From a checkpoint of a small image classifier: batches of 512.
Rows from block 2, named by matrix and row number. Rows with one number belong to one neuron. Each number is 128 + 32 x the weight over its row's rms, rounded and kept within 0 to 255. All counts start at 0. After the name is the row's rms in percent of the matrix's.
# fc1: MLP up (model.blocks.2.mlp.fc1.weight, 1024x256), inputs 192-255
# fc2: MLP down (model.blocks.2.mlp.fc2.weight, 256x1024, transposed), outputs 192-255
fc1.741 105 [115 146  67  86 162  91 135 133 152 123  75 107 151  87 115 110 107 175  97 112  88 100 111 102 122 131 143 143 113  66 165 122  97  82 109 128 133  67 106 105 122 123  99 118  81  85  72  81 136 134  80 117 186 108 156 118 136  70 115 135 112  98 136 148]
fc1.742 102 [129 123 115 229 135  87 174  80 121  80 198 158 124 127 128 144 133 166 171 146 133 133 118 124 159 134 137 145  94 104 134 119  97  83  91 156 183 108 192  68 100 112 146  95 119 110 105 102 179  85 160  71 160 103  85 174 142  97 133 164  85 132 154 152]
fc1.743 087 [137  80 197 176 148 155 112 150 162 158 107 177 164 151 135 135 169 159 149 109  89 186 148 151 121 160 125 128 177 162 157 143 146 114 162 165 134  74 120 120 140  88 105 131 117 121  89 178  93 118  86 103 119 143 176  85 193 158 140 154 193  85 111 121]
fc1.744 100 [ 14 181 138 116 118 129  62 147 139 139 128 123 181 144 133 122 122 157 120 164 179 144 101 137 149 130 138 144  90 127 114 100 130  78 143 143 119 142  92 146 169  93 175 155 124 203 129 135 153  94 129 127 119 152 136 180 100  99  95 157  90 119 114 132]
fc1.745 093 [ 99 141 128 180 163 145 101  97  94 145 112 124 128 112 100 164 111 166 101 151 174 152 128  99 107 120 144 111 157 120  80 132 146 160 123 141 201 183 147 131 151 151 118 146 146 149 134 127 109 168  73  86 113 111 159 131 160 130 170 184 147 161 149  94]
fc1.746 097 [139 120  71  85  68 143 210 124 137 144  70  98  79 126 140 106 163  90 106  94 144  92 127  55 154  46 139 141 113 104 143 144 112 128 108 100 165  98 126 165 103 146  92 133 179  74 113  82 135 142  90 139 111 182  98 116 140 121 132 124 127 131 177 107]
fc1.747 098 [116 141  99 142  47  89 114 120 125  86 104 174 184 142  73 163 137 152 129 164 143 122 157 136 104 168 117  84 118 112 111  89  94 184 166 137  85 103 155 138  76 125 146 119 135  85 142 116 132  77 116  71 210 136 130 117 116 195 131 133 145 143 149 148]
fc1.748 110 [149 110  85 137 172 125 134 107  93 128  99 122 147 126 141 184 104  93  69 120 171 114 135 175 173 151  94  66 124  74 122 127 130 133 146 166 170 140 201 174 129 148 155 121 131 105 158 121 166  66 139  92 107  89  87 140 171 115 123 148 106 112 133 106]
fc1.749 090 [125 136  97 138 102 104 167 161 146 177  94 145 172 110  76 146 125  78 164  80 156 101 126 123 141 111 132 151 132 140 133 135 177 107 184 118 120 129 100 128 148 149  63 108 124 104 109 119 156 103 192 168  77 164  91 152 129 142 116 111  77 143 117 149]
fc1.750 102 [110 126 120 145 126 120 179  46 140 137 129 181  39 145 108 126 109  97  46  71 113 141 161 128 113 144  96  78 135 138 153 159 106 112  97 176 190  95  95 145 132 102 133 124 159 123 121  92 132 116 141 148 170 161  98 133 165 127  77 127 143 147 165 198]
fc1.751 093 [124 136 144  84 112 121 159  63 164 137 156 100 164 171 101 115  45 189 110 113 179 107  94 108 123 179  68 139 118  72 124 171  73  45 128 118 147 127  71 134 131 146 111  85 153 142 178 130 114 170  83 171 117 127 209 168 137 106 187 126  79 131  94 133]
fc1.752 106 [ 84 166 141 122 125 139 145 167 188 154 178 103  19 151 109 115  55 115 124 166 114 136 156 100 148 178 130 131 112 139 174 145 190  97 114 116 111 116 175  76 151 172 162 211  94 137 191 149 135 153 148 147  93 161 119 171 153  90 138 138 114 142 173 137]
fc1.753 104 [151 107 141 108 171 144  81 132 140  93 139 127  93 116  91 180 145 160 201 172  97 150  60  88 143 166  92 136  94 125 186 147 166 111  85 100 111  63 165  74  84 130 134 146  90 167 144  93 131 159 111 145 126 122 157  66 117 141 103 150 114 129 102 133]
fc1.754 102 [ 71 140 151 139 158 141 144 135 151 121 146 181 147 161 153  82  90 156 108 106 135 214 134 140  60 133 146 213 155 117  93 149 138 163 149 139 170 162 134 148 107  67  73 103 182 141 133 157 128 142 130 141 119 118 149 151 153  82 114 151 222 154  92 119]
fc1.755 102 [138 135  93 108 119 155 144  79 106  94  98 113 126 149 117  65 123 223 103 185  97  93  46 115 130 116 168 152 143 137 105  71 136 121 111 109  97  89  92  86 121 124  94 134 134 118  84 123  98 121  80 155  62  93  97 117 144  66 125 100 116 148 178 120]
fc1.756 107 [146 118 134 145 115 110 176 140  77 164 121 148 141  59 115  96 114 110 183  94 144 153 153  93 132 135 145 133 117 101 163 107 119  74 159 160 128  17 131 110 123  90  50  98 150 102 125 166 114 122 135 152 101 151 127 140 104 128  77  67  58 127 152  87]
fc1.757 096 [163 132 159  86 132 121 227 137  95 101 155 131 136 129 161 159 149 126 132 144 169 132 118  72 149 161 110 122 153 115 105 153 143 171 128 132  61 163 111 149 124 157  98 120  91 171 110 123 112 187  96 134  91 164 134 180  78  79 151 135 169 159 101 120]
fc1.758 101 [134  99 117 156 137  98  71 129 184 176 150 143 128 147 121 104 141 127 139 154 155  92 144 120 164 112 134 102 100 173 101  94 115  91 110 110 104 173 196 160 174 145 146 118 176 101 147 131 145 104 145 194 149 106 132 119 133 119 113  99  99  96  98 158]
fc1.759 103 [129 135 153 189  51 147 137 143 137 123 149 141 104  90 158 102 155 144 151 179 145  75 108 153  97 152 113  72  76 131 109 129 150 123 124 162  63 134 160 126 186  91 136 100 138  75 148 106 104 122 159  96 143 149 177 177  94 101 146  96 144 104 170 147]
fc1.760 101 [158 137 126 142  92 175 163 117 107 127  83 104 162 116  71  72 127 133 189 157 139 160  80 126 153 116 160 153  62 157 154 141 181 149  40 105 159 141 152 104 145 100 108 168 138 159 125 154 125 158 113 175 123 126 154 125 115 126 115 107  91 121 159 141]
fc1.761 096 [138 148 119 118 125 128  96  72 110 136 149 124  93 118 145 114 129 133 180  89 110  63  82 150 119 133 123  84  70 158 138  90 186 161 119 166 139  93 105  67 146 147 150 167 145 118 149 106 107 168 159 132  96  78 129 116 146  98 139 144 156 110  67  79]
fc1.762 104 [135 168 100 140 127 152 123 150 173  88 173 124 115 132  59 176 125 119 124 105 114 149  82 167 140 153 176 218 121  97 145 148 117  52  98 131 128 102 148 157 108 136 156 152  83 108 145 162 103  88 130 116 170 141  97 109 166  73 139 190 168 160 128  99]
fc1.763 098 [109 142 106 139 150  87 111 157 121 128 141 105 129 150 105 158 220 109 154 133 126 161 122 173  91 161  83  87 133 164  97  83 136 144 107 186 144  87 147 119 112  80 172 142 177 109 142 137 169 143 171 145 154 157 160 155 136 135 208  96 104  88 124 149]
fc1.764 100 [120 127 119  83 127 138 106 131 132 159  85 155 110 145 119 117 135 155 119 133 150 120 161  85 150 165 174 153  52 171 172 115  85 163 171 148 115  75 130 148  97 165 124 161 132 163 126  96  96  96  95 106 149 117 100 153 164 120  90 124 155 114 117 189]
fc1.765 088 [139 144 134  86 156 148 152 183 189 129 116 137 154 135  78 103 120 143 185 140  87 142 136 155 110 136 156 152 114 133 142 172 150 109 178 174 116 112 121 119 161  97 101 121 151  96 101 173 177 123 146 105 102 149  98  76 186 163 123 150 150 128 139 125]
fc2.741 107 [129 106 160 172 103 164 122 107 102 126 176 160 125 163 120 166 118 114 155 114 141 147 126 116 123 129 160 130 118 155 121 105 179  81 113 148 108 155 109 139 134 173 115 124 132 142 124 113  93 110 159  63 101 106 122 119 144 133 147 115 188 132  76 132]
fc2.742 106 [111 156 185  50 124 127 114 122 151 152  53  91 150 152 123  95  65  94 103  82  93 183 176 134 136 113  84 127 151 161 118  50 160 147 147 138 109 156  88 163 106 160 126 107 104 171 144  82  93 111 113 150 109 110  92 158 103 148 110 161 141 145 158 121]
fc2.743 094 [138 164 142 109 152 133 170  97 158  66 120 153 185 148 104 161  94 114 155 180 107 115 112 104 208 107 101 112 150 124 117 145 137 199 105 134 138 118  97 127 206 159 128 146 136 112 129 131  93 146 134 160  81 128 122 178  98  86 126 130  65 226 115  71]
fc2.744 097 [180 112 162 188 188 135 150 115 167 151 189 177 107  98 142 135 107 147 118 143 163 108 144 167  44 110 139 149 173 132 142 132 163 106 182 164 130 155 137  88 168 152  79 105 153 107 114 125  80 117 129 178  99 146 136 134 144 152  86 124 130 170  90 197]
fc2.745 095 [131 160 158 118  95 137 134 155  62 107 132 109 158 147 167 164 101 179 117  93 107 121 145 144  92 125  84 128 119 103 146 129 107  93 113 104 153 139 140 152 143 119  94  86 105 174 148 158  68 129 109 142 109  53 112  98  68  95  90  99 110 105 143 105]
fc2.746 095 [130  57 167 133 101 136 138 111 107 117 161 113 131 126  87 154 118 142 155 129 101 134 102 149 108 140 146 119 135 172  83  95 139 157  97  75 112 146 121 131 119  56  96 121  92 121 116 139 128 142 225 146 193 139 123 102 113  97 152 100 135  89 109  80]
fc2.747 093 [201 125 118 147 174 182 102 106 132 160 141 163 110 100 152 141 135 117 144 124 124  89 107 135 181  55 170 200 154 145 152 150  86 172 144 120 132 155  67  82 129  90 123 160 136  94 132 109 105 100 185 119 113 146 132  97 129 145  87 144  76 103  84 118]
fc2.748 105 [152 139 200 157  95 102 110 143 155 130 106 153  83 166 105  33  71 178 170 114 120 160 195 141 174  94 160 156  93 147 137 124  92 126 129 155 152 115 125 126 135 124 143 141 157 170 139 151 151  91  99 167 129 221 130 118  84 191  88 116 168 118 139 121]
fc2.749 093 [159 121 154 152 134 139 148  85 111  90 133  83  84 112 147 113 113 179 142 152 117 176 123 105 134 148 124  79 169 135 103 162  76 112 115 107 134 119 114  84 128 107 130 117 117  89 137 165 133 167 121  94 188  77 179 159  37  97 150 174 139 178 159 141]
fc2.750 097 [143  61 130 136 170  93 113 188 101 112 162 144 178 131  91 136 137 176 159 167  93 138  95 170 115  69 143 122 110 140 108 109 127 128  68 127 135 184 117 136 139  94 163 125 148 145 131 188 132 100 142 114 116 111 110 167 162 166  87 133  76  87 168 104]
fc2.751 090 [101 116 143 129 100 143 119 111 145  47 122 141 131 134 145 117 186  90 112 120 133 134  78 153 133 110 148 128 162 175  88 143 133 165  88 117 117 184 151 135 182 103  88 135 135 162 123 178  98  60 121 159 118 113  96  94 151 100 130 122 116 161 128 140]
fc2.752 109 [139 128 145 186 155 113 129 122 121 106 128 162 199 122 136 134 211 111 153  90 152 128 104 143 156 127 137 135 110 110  84  92  95 165 134 108 139 140 123 137 117  78 118  31  90 110  85  84 122 124  85 112 190 151 173  71 129 166  95 144 117 136 119 156]
fc2.753 101 [109 198 120 100 126 124 139 101 107 122 180 114 150 110 143 121 132 216  94  66 140  51 184 128 104 101 150 131 208 166 118 112 156 111 137 118 157 153  88 148 140 103 149 130 139 130  87 143  66  68  94 102 158 105 115 132 177 109 125  85 153 161 111 154]
fc2.754 106 [208 125  93 131 173 128 151  76 142 139 152 113 127 107  91 171 166 134 129 159 121 149 125 152 152 131 104  79 170 171 165 149 127 150 137  80  69  70 147 132 161 173 169 116 134 138 125 116 161 118  82 110 131 143 138 123  50 158 141 113  76 123 151 142]
fc2.755 094 [114  95 173 103 135 152 175 166 177 128 108 145 116  99 162 125 125 143 145 115 102 142 160 118 166 164  80 139 163 170 136 157 117 133 145 128 167 144 152 115 126  76  93 123  97 137 115 111 159 152 157  67 198 113 103 164 130 165 113 188 151 135  87 128]
fc2.756 104 [104  98 156 133 161 178 135  91 195 109 157 130 153 126 231 148 136  76 111 136 183 155 153 157  84 110 104 139 129 145 108  86 126 113  73  76 142 190 128 114 140  97 122 153 148 130 136 165 128 125  84 133 140  90 170 131 125 102 159 207 191 141 131 181]
fc2.757 098 [146  21 122 130  69 136 135 169 117 122 149 130 106  83 107  93 122 140 100 112  85  88 134 124 190 112 141 151  35  94 129  83 105 101 162  95 159 112 105 176 157 135 114 116 112  92 160 122 187 123 159 157 161 102 137 113 127 119 112  79 111  95 111  81]
fc2.758 112 [150 141 124 190 163 158 146 142 130 118 120 124 110  82  90 113 120  81 131 119 108 199 117  80  95 152 173 141  69 122 143 166 139 176 105 140 102 145  75  76  60  56 135 154 159 119  78 134 156 125 125  69  98 156 151 158 109 126 150 184 170 101 132 122]
fc2.759 108 [165 115  49 101 121 109  83 115 156 118 124 131 123 160 173 138 113 167 133 136 137 119 187 125 120 173 118 167 145 170 152 131 108 126 133 116  92 129 118 119 155 158 116 160 114 197 104  97 180  93 101 146 143 136 116 113 174 134 113 123 137 159 169 194]
fc2.760 095 [145 147 108 131 110 175 117  93 138  80 204 143 128 163 211  74 161 136 122 115  94 105  85  90  89 131 173 171 154 103 147 123 137 121 101 185 142 125 109 127 153 122 130 107 115 101 171 142 141  90 145 160 184 197 113 147 101 137 153 179 187 198 153  84]
fc2.761 091 [156  95 138 183 153 146 106 147 102 139  78  91 122 148 179 151 131 101  74 139 130 162 127 156  65 113  89 107 121 148  49  96  99 123 110 149 107 188 170 127 108  78 129 105  81  88  84 157 147  85  92 176 138 228 118 163 118 217  99 130 118 124 153 159]
fc2.762 100 [142  78 109  54 138 116 100 129 147 131 171  90 160 152 108 148 154 128 110  91  93  80 202 153 104 133 150 151 169 173  82  95 108 122 158 151  86 132 120  94 155 161 132 134 146  70  79  99 115 160 102 104  90 108 187 131 127 131 173 104 145 111 161  87]
fc2.763 091 [115 111 110 118  93 169 145 135 110  99 141 161 154  86 144 104 128 139 115 110  99 153 169 128 145 187 143  98  93 168 146 141 203 121 139 170 128 159 146  64 182 122 148 129 110 153 127 165 162 128 140 154 110  85 142 134 115 152  86 146 147 170 149 159]
fc2.764 095 [112 101 165 150 139 112 111 118 104 107 133 164 144 160 154 140 171 119 110 137  28 120  89 138 110 178 130 136 177 111 105 129  94  69 162  79  90 184 115 172 125  71 112 164 101 115 113 193 116 178  75 142 141 145 153  80 111 120 147 101 131  96 217  39]
fc2.765 093 [161 129 124 151 140 112 112 141 159 169  96 172 140 135  99 122  84 106  64  83 125 112  74 133 136  92 212  93 146 163 107 114 120 162 109  64  93 128 146 142 120 117 138 155 180 105 147  89 161 142 149 111 139 129 173 160 136 123 115 117 114 158 161 103]